Rows from block 2 of the encoder, named by matrix and row number. Rows with one number belong to one channel. Each number is 128 + 24 x the weight over its row's rms, rounded and kept within 0 to 255. All counts start at 0. Numbers have three digits each. After the name is the row's rms in percent of the matrix's.
# convs0: first 3x3 conv, stride 2 (encoder.blocks.2.convs.0.weight, 64x48x3x3), inputs 0-11, a 3x3 kernel for each
# convs1: second 3x3 conv (encoder.blocks.2.convs.1.weight, 64x64x3x3, transposed), outputs 0-12, a 3x3 kernel for each
convs0.25 098:144089102093130119151156153130169182158118137146129119113147184108117126111130131132120113120145116112147162172137125111079067120102104099110116123114074141142102078110128093101101066070119102149138095093111100109096123122133147131131098110126137136118122083139157129151108098087139162127115134115133192177123126148128101147
convs0.26 094:077109112136135169136118142134138108127136131137155160122121099127122118136148101158134085156158118161151131140126150132110150136132156101130146142143158104120141142135128101118084110149155127134080130125091136128112134118121135110115158143148136131118142125124145115099123137127159136138142122132113159184113160206142181229
convs0.27 101:173192157187169166122151136085102207128169163115154147134127126156170117136168137146141110147129122133139127097112126111142116142130090119146146107116153091102099119070154102127094098122092132145184091151129108092099076073127109174121165133110085115100086130124111106120152128088135126125123140149143141134096153133127118148
convs0.28 102:127131128111100114142140133112125124118139122097146156127129116129115134159174166104120118119128141086129111105138115117138148131148138128105150098088071099091112120129132115112126139103144120100084153166132113117102091097162116123167135158202114089105086095099106109095123105106117127128135149159197151111139086075097061038
convs0.29 094:134156183145132165140105175120127143105140114115127129135135110134168150160162154105128145106142133106125135121071095137120119104146130160117117134082106143108110161165178093118133097104116136156163163175140150126106126086080163168154160189156108107146112146142144196148116133167123081136122100116180175165165109158122093120
convs0.30 098:090149105157136053133081109122098100103121118164120095144132111163136111140118134107139143124123121130100115108111142112126170153168159157132103136150111120154137091114129064126181120163165117136100156126118166138140159132120129114110110139085107166170155140117158105128123184159175182162117110153121106106140120158129140153
convs0.31 108:154133136140129109148130123103120125121110109107098095162172145115140125123119127137112112120115127130139127137127083135136124126124128106154181123121158137128108098101130145133116154134115155168139152162153150149149028042115057056052127135083206173093146138105113112117105142129098145143114136134142152112151151126107116130
convs0.32 100:117140138121108143137105109129143109110142161098106142142122134156146126148149118106103119101109109136154160106103114110116107119110117133110114132098123107132123148173174074113134050065114126135138087125130116095107139103087100139117084108129108107140098100097129114104131111122136106110131108112152166206138105154101093102
convs0.33 099:116139187093150152098148123145103132141131147154125137106130147099132153130135139120118075135143071106139113093150108126157096124129104135109080141120142163131156115105115131106126111116116093137129134139148129139153126086115176095116183128110102085130094103123119127134143115106132119128130111117146133134128127194125102216
convs0.34 103:093109116110124112122134114143132150115148131134205141155130120141110118189152138098133119112128142116151145112102124122142154121150149122126163145163136150180160180176116152141118077147158139163164148147154122126147123129106129148096168191088094130172062131180143144156155153135156161129154156131124115130114119151111109146
convs0.35 104:108162126131133086140093093112128142096133160097115124139130152168171168162168137097128133132156163118145117140134122133111114139128140119136125139112128146121160088086109123114135187153132094132121169147106160156098154166207166218177104108056090088125119120136142150111124152174107160155115163174137116133121107118156126152
convs0.36 105:088132153072153168134147143134132096122137097165109112119106129132113160160147168118110152120116131132143143150148110172146128155148131156172083185163080103158119116099135124096104152101096127118124140139149146126125125119155079118224113120179111081125076089145135116119088130110125099092119129119153147136182105109164140099
convs0.37 102:120093114124104140089087118152109097155170118097137148124131141108133143102157163131137123166163111134140119109141151075104151094113106164161112164158094150147116125114152112098101150087067135124160118131154127112109115147114123141084136163091158121082190125078150145111111127134152122101174137110153144135137125130139132142
convs0.38 100:122097115121116115171179086166140137166088100164177134154172125108162118072076126106118154131122129191158108126148121136141144112104135112125151132105131185125078124146147162197124083166144128106116160170114176162087100136135145114153102109144154101065073124085093129124136112132126085080128103074093111127118143120125124145
convs0.39 102:116101124097088098105083136048095117093144127119166147102104114126117130113138122111095102121114120138107122089113097091122171147157125134167143115083124153117154116108121176110114091124084121130152135112120136172166125162147177183174139181130114120135173144146131108156138166142163166150171134144101140133097116132118146169
convs0.40 095:088126118104104179091138152132136094144139094133137113166143145139131154118075104128149164126149174138153155135083132119086123137073134120108111100116123109120090092090060125119101140127117130124113103098117114116117170157144174143120150113130068121110096143101101121125130120126093086125124134143142103110113124108141119130
convs0.41 101:123095113110109121127112125104143157135124160135091139116142148097132140114160136143130139111109115089121131113130132106118085132158109126099086131139136132153157101130095112136120140114117111115120131109129127140126159194171140145148132117104101104107161120090117122115134147119123161133130145129130157172119140130125138128
convs0.42 098:097055098129148128106102128116130089112100108148158167154139172119108138173133115105098098102147100140120131149117142135071132141116137127130104101158142103126129126092117150134106170171140135144140135142147147174123151155164156112158145162164181126084135064103133145138088086080116137102102123115142150131142165168104151149
convs0.43 099:133110141147142158155171205075099115100171121100116114101140126120118139161152154114108105138104111128121114094122143099104135126129094120128166104119166149149126132099105080097080101160136128138135117154131098125120120120137144109103140085082108150130129143105096078105102113139108128158152190152138159143146127157150152124
convs0.44 104:120138138125119121118150134110093098150127091111126126121129141112126155122117142111124134106116142131124135126113117130121151159088130135085144165111090148133131181148096130174142080116128148125107138142109151151125152149154137175222105162218140142113088137131097118129118136163094126132070099116116120126118140157140087135
convs0.45 106:124110096124117119105094167128125132136125112125118096097139116103126087107107072120113136118113139132115178129109100130148124119151123147152193145149173153154159129101096119103122194132134140141134161125122149149129132144080108107064095075079152131137177142120145086085134134116120134142138174190151136133140138166155183180
convs0.46 099:145136116152147144107135114105128089111139096110145120105130120127126146142159142106109130110125128097130126121133146123138149133135127098115103117138112121144135131143122146144118155159154113111111148150137142138155110105133112105123117071096108158157117150135117169111120130124135155141131145141135158145110121110132134110
convs0.47 107:180131144136120098153162169119122121127116122124138139112128101133133103172166162123087061127115091151138141124131125142120137125112120105127155102128147081092131137164124169149153148176155098132128115126129124130116157110082148091104162118131151181150086099121101087135123108093132117108150144158121129148144137163164130164
convs0.48 104:114101110153148095134158121153141097117159131119132125092135152042100137062093123134141100124128104140154147113159150095137135117145125134111105127133089109136105132141129122127132141144152103122083120119116109102134130095149109099148130100104067128111026063105110096118099088067140121087116123105140141145145151150145123131
convs0.49 101:133150156141092130144063130090108129106091087151154140118101104142160105105133127108100141124127139141108130141097078129121079120142115124111110093102091125085129122142160164102120164171141119123151132140094126130108120147155092099114109112075091015081222134091146149118131141143111094111117109094111112100126148090140188144
convs0.50 100:127139126095095072139111156097111122085136147079111131134147132139131163123119127098132156133125117113100099126082088145132131132108081141074066119126152101115161122145131133106167095093119166119102174173141135138130154184203109159135116068080112147137111113142117091114144155120108124111150152136120076097128120134140157149
convs0.51 094:150125112103125121089114099128103142127136172136142136124138154128143169124172192106110092149133109107128125059143106083163139109165136090100115130149154112143101101141160124141144123120105112094129132140201145164182155160126119107101103078137122137113108096121098117122145151144119147126120123065083128145102155179080132159
convs0.52 106:172146133174121157130118178140135144165159144170132106119136146143139149158157147125131106150147137134152168115145127121136145111130115174109139147117153137157131139132097111155100143132103147147131111154154131118123126177077215185081129139106111130117161117085127106135147075086112084109132128124149158151105152141125176149
convs1.25 094:119119076118130095139200135110140143125111140129150155116131091091107115148099138138149113091085113098085074152141093146128083135133100059087109110159104148147159118138143109125093094173112128146126123092105113112121135152137128088142100115135086082083123093120139125129144136171108068113106117121157129123117105115127117140113119102140146120163155159
convs1.26 082:134114122098059090128100103117120144089118167121137195138123104121119108151125144150109129138103147096079104147175134164191133128160115141111125114130169132101127125098099146091097115080112125135129137123112114102125133126142131127140136130152116128156118175113111129124111112123132094115129133142125112113130123100112106085158143138124116144129145151
convs1.27 097:088141133101134103138108137130102152125102123122113170133141136116141135159131092113090118098130121124112122123108129104092138114119148155125126148146129170169150143118109137135120123083071137144102133183145171083164135119119108120101094144150110134087110147115116086102125131120110095136121087110137104115102151135095129116134165137131118087176099101
convs1.28 095:118135101138179161154187141120143191133143140117145129123125103102122126082077069146182127138110083118116142129144125117117122120142154122123144139143132127140141164136141141118158104148101128145114104119125130153143124107149120125113109094107103108123121132128139146137150143128155173106107138117188159139124102085133111116138146152138142144133120123
convs1.29 094:111113132112108138120140143142148153134114138125146135167113143137134157095079120126123132139123067106087106165179154135161147156165161110130109119125137093100134157127155132152137131127140119117162135185108122109093113096125120159089137140106118101155143138152133133158108127130090166152120138130139124123128124106152131142146114138126128144119138130
convs1.30 097:117138152129114141100136131135106109127161138127127079110118109148127103108114159125146100092086165106139169138155116136131140113153122132163127123128132128101159084199123163115112124107108157157132109129123135145098159138115138164115137123113106142140115106108128110158132114102133059094126140105128131128118115146137152165134117120141123136133139162
convs1.31 138:105102136112164134132138131141123127132122150116148131137144129127151154129148177132136129161116148147148146152173176128108187150160194110117114112122150138104120117124128130164118084129110132132121155157144130152155097130111129136156138169166094098114107096077142119090107139138112098105157110114132140140156133124159139121111110115111147100105107087
convs1.32 105:149122141144091126164140123109121110121108110140186135162134146145145174139124121094091147145164140120152142153125099116147143096081128133133110125123146135144142142097126135169165138168141115108149134168135149098132138073118137154088152168124123116090138111084150127131124098110098110077135100110119126116115172135125123149156153176142082142122142125
convs1.33 099:150112147126103123139121125118145119137118096163118140145153157164127171171156189111154149151146118110098126131102137139112130134147125114108130134100117089091100152131100172170068120102175124143111135117161154077140106130119125149149125136116124107122122154148116120141147081177161144143153121100148158112110169142097118135112129137144107130119132147
convs1.34 104:108134132141148125107135109148136111133124113130072120114125126126151125115141168127066144137105130111121145123130118110131154117130085142095134104109153093139139106119106120104124088113095131141123104121141101135139164142098192153137171144116165160147132116111135093108127131144124125113149151081147133091134124120142157154123114130143127132129144135
convs1.35 108:109113110133132135136141119138155114129116072109109099111124153105151128154168134118110123074103150149141161146096142121132121102152138144123159099115149141180126109169110158097123099102106128139144101185116161081127146190142143162152098101117149145127110106138112136143117107130106103089172126072170132142146144153107113150095134103111120126108124094
convs1.36 110:132095124117107146147131119115154110113099148136129158147145111137137109147133152089139120088106147100140106136118131150111130158121143123142153128085144127084115142115107105174159177119149108134127154131138170098143090129168090178206084135191113106122121141121135100133122102151111108119140077149124128154145139155129149150118117116124136107139141115
convs1.37 102:121117141164089132138105113131143136120130129125150145125135129112169106124180146158163149148149176172120153120141132123166102167131122134115137113091127117115139115112137091144097106124126126109157154148094094128123095110180159158084162123113103099095123150111124117117125100107124081094164105106137129115118163120143144136131127152144118146150135167
convs1.38 079:179117128139163132122161178118139164133095112138119123112078119063118103159114097114110114134139129159120143125136149140136117145146123142127153170102128170119164146105135117110096164121124131115136149132136089150120124157107109162113128110123131143167117117132111127123107101152098079134100116143134117118145147094126113126144100147144132154139138136
convs1.39 098:139157148141094118121151157122105148123114098128076115141127132148131175135157117123135157169108147131127178138114132116131099148129120113155157128130146098134119136127132157095117126078148144146126135113131116198122142116132127170069152075087125110121116112134116158118112138144124148087105147170140127118108143118122141142111159158127098113114135163
convs1.40 098:147151127137148154168185177129140126124105144119149172113092076089159090137107105156156101116128099116121144087131095105184124109176122152157159132143095134141076102142121110119135123131145128158161123138148100094128132124116135160127135119110146163175144142163104075102134129127118080145153129144146103135164107053124022004133172142118134152133157164
convs1.41 091:130126132089077121130130137102106140136106132153103098122113139097131116170162131135144116150146172132138128115093122128116105063059131133135112114128121127124107107102079118142145128182163145140145128138144113120133121168177124169144128146118129137116142110141119096148110112135086127107090102091134131134127129101092110137133170146139151162115127097
convs1.42 104:112119073110154125100158135132123131147135111117103105131098118111112097134126175158178161165091110125100089135147077121143066114106085101139134100122125138112131097123107121102120109165173103082135173147118113125101121140135134109142166155178120083120139118156106120163113129134090136137122145135121097097123086105131129183089098080105121118127194175
convs1.43 094:142139156167166150154136094152131124121145101124129129131164190128162130142121158128138127149116150135146161109090125089086165126159151088109115116125152132137108140182138144171161139115128124136095145079139184188168116172132151134146134159148080108102124144117139113113140133160153122163131163180118153121110087098129102113127124146122140126109106098
convs1.44 104:127144140115111127119147140140134140120116119088128122108134135123117154184140111082129177073145153123120151115092141149122135115135146149156127134149158120180148147139108112109137164117149112149130163123128181142112106156187078150157116062101134150103136120148107134148114106182127122125157126088103130157113122140101118125123150102091092109110146128
convs1.45 098:125113106118115101142113113088105121086141113105153120095140121117119109143119086155133116138129168158155120135145132157131143131120105140141153141109166165106135098143102149132136139094087142127129113109136132143151084114129093143180116169232092148124131126070130141118108119130115101094101102092094108146150109122142104107118119130124121140122149134
convs1.46 097:134115137141153185163155177124137129124138137127122096124115112100158162132117115116138122118116114125146114139101091104033055116066087120132107119135104148131111120120143126132143136164157124127124127105127151117131126119129135111105126102120124111109120171139142133134138146159139124116146127134115130152132175162131156142150135139151123137139138129
convs1.47 104:113093119143158121131138105137152121128111128138132107142112145127088139073097100118150126131152121154155095146168158114117149119078110109141131104113110132134129150127163150157105138136083129145119146120135117140117125121119178164161209247189131126136129106112132135158147126112131137105158133125126152139125109128124141103110097139145141144122154144
convs1.48 095:095102113109096108124158101133115121132113134128120115108110118097062131154148116126115109093088125135098070124147145153121142142143110105111111142104128132150111147109154126121125160111100148129096165125167166153173094106088104132129105091126114093107134070175092105127098111113103096117171142106115134160133109163104131107132104153128072130136093156
convs1.49 102:129150109113135135129115134132141111128099113142116084142116098127142150127125140129118148120136136142133120144134133147147128134149142139134147101090125181135121145138140130096113136123129138115165111225116143093125124125152130184131104130134117093118115138101152125137107135138077094061132122117132115121123143120135128148127134137115122139135124136
convs1.50 097:132119148117112129120093093148156127136128141108121116132129175082135136144120089125130126128126145144153140108100148136135162146145126110146131105113129118133115130133145147126170125099147139159107119109143176167116153139131128161131093116102113158086126057115122162155174198207110183142166161111137115129138128123121143143111120141135106137121110116
convs1.51 102:113103116138173145121161131156085132157109132158096118115129128101085158118137146151152168148121157126119162171112146147108130151116121104084124130127141118115114133155124167143114128134094130159110126099145095126132119133136098071128132136130118132094133148108133130131164128172131121080155107095160150144150132097141130163121142116126156163123168131
convs1.52 090:127137099157141115156142082164137136159113109142126107129091127130096092131063118165122145115153106122142135149138123132138132134130123133150073172106111156139119127176106140169184172131138136130120093140123130122134081122099126151147133137138095139135146099184135125118107120166074134170137132149134154097116115103091110095129107127128105113122128137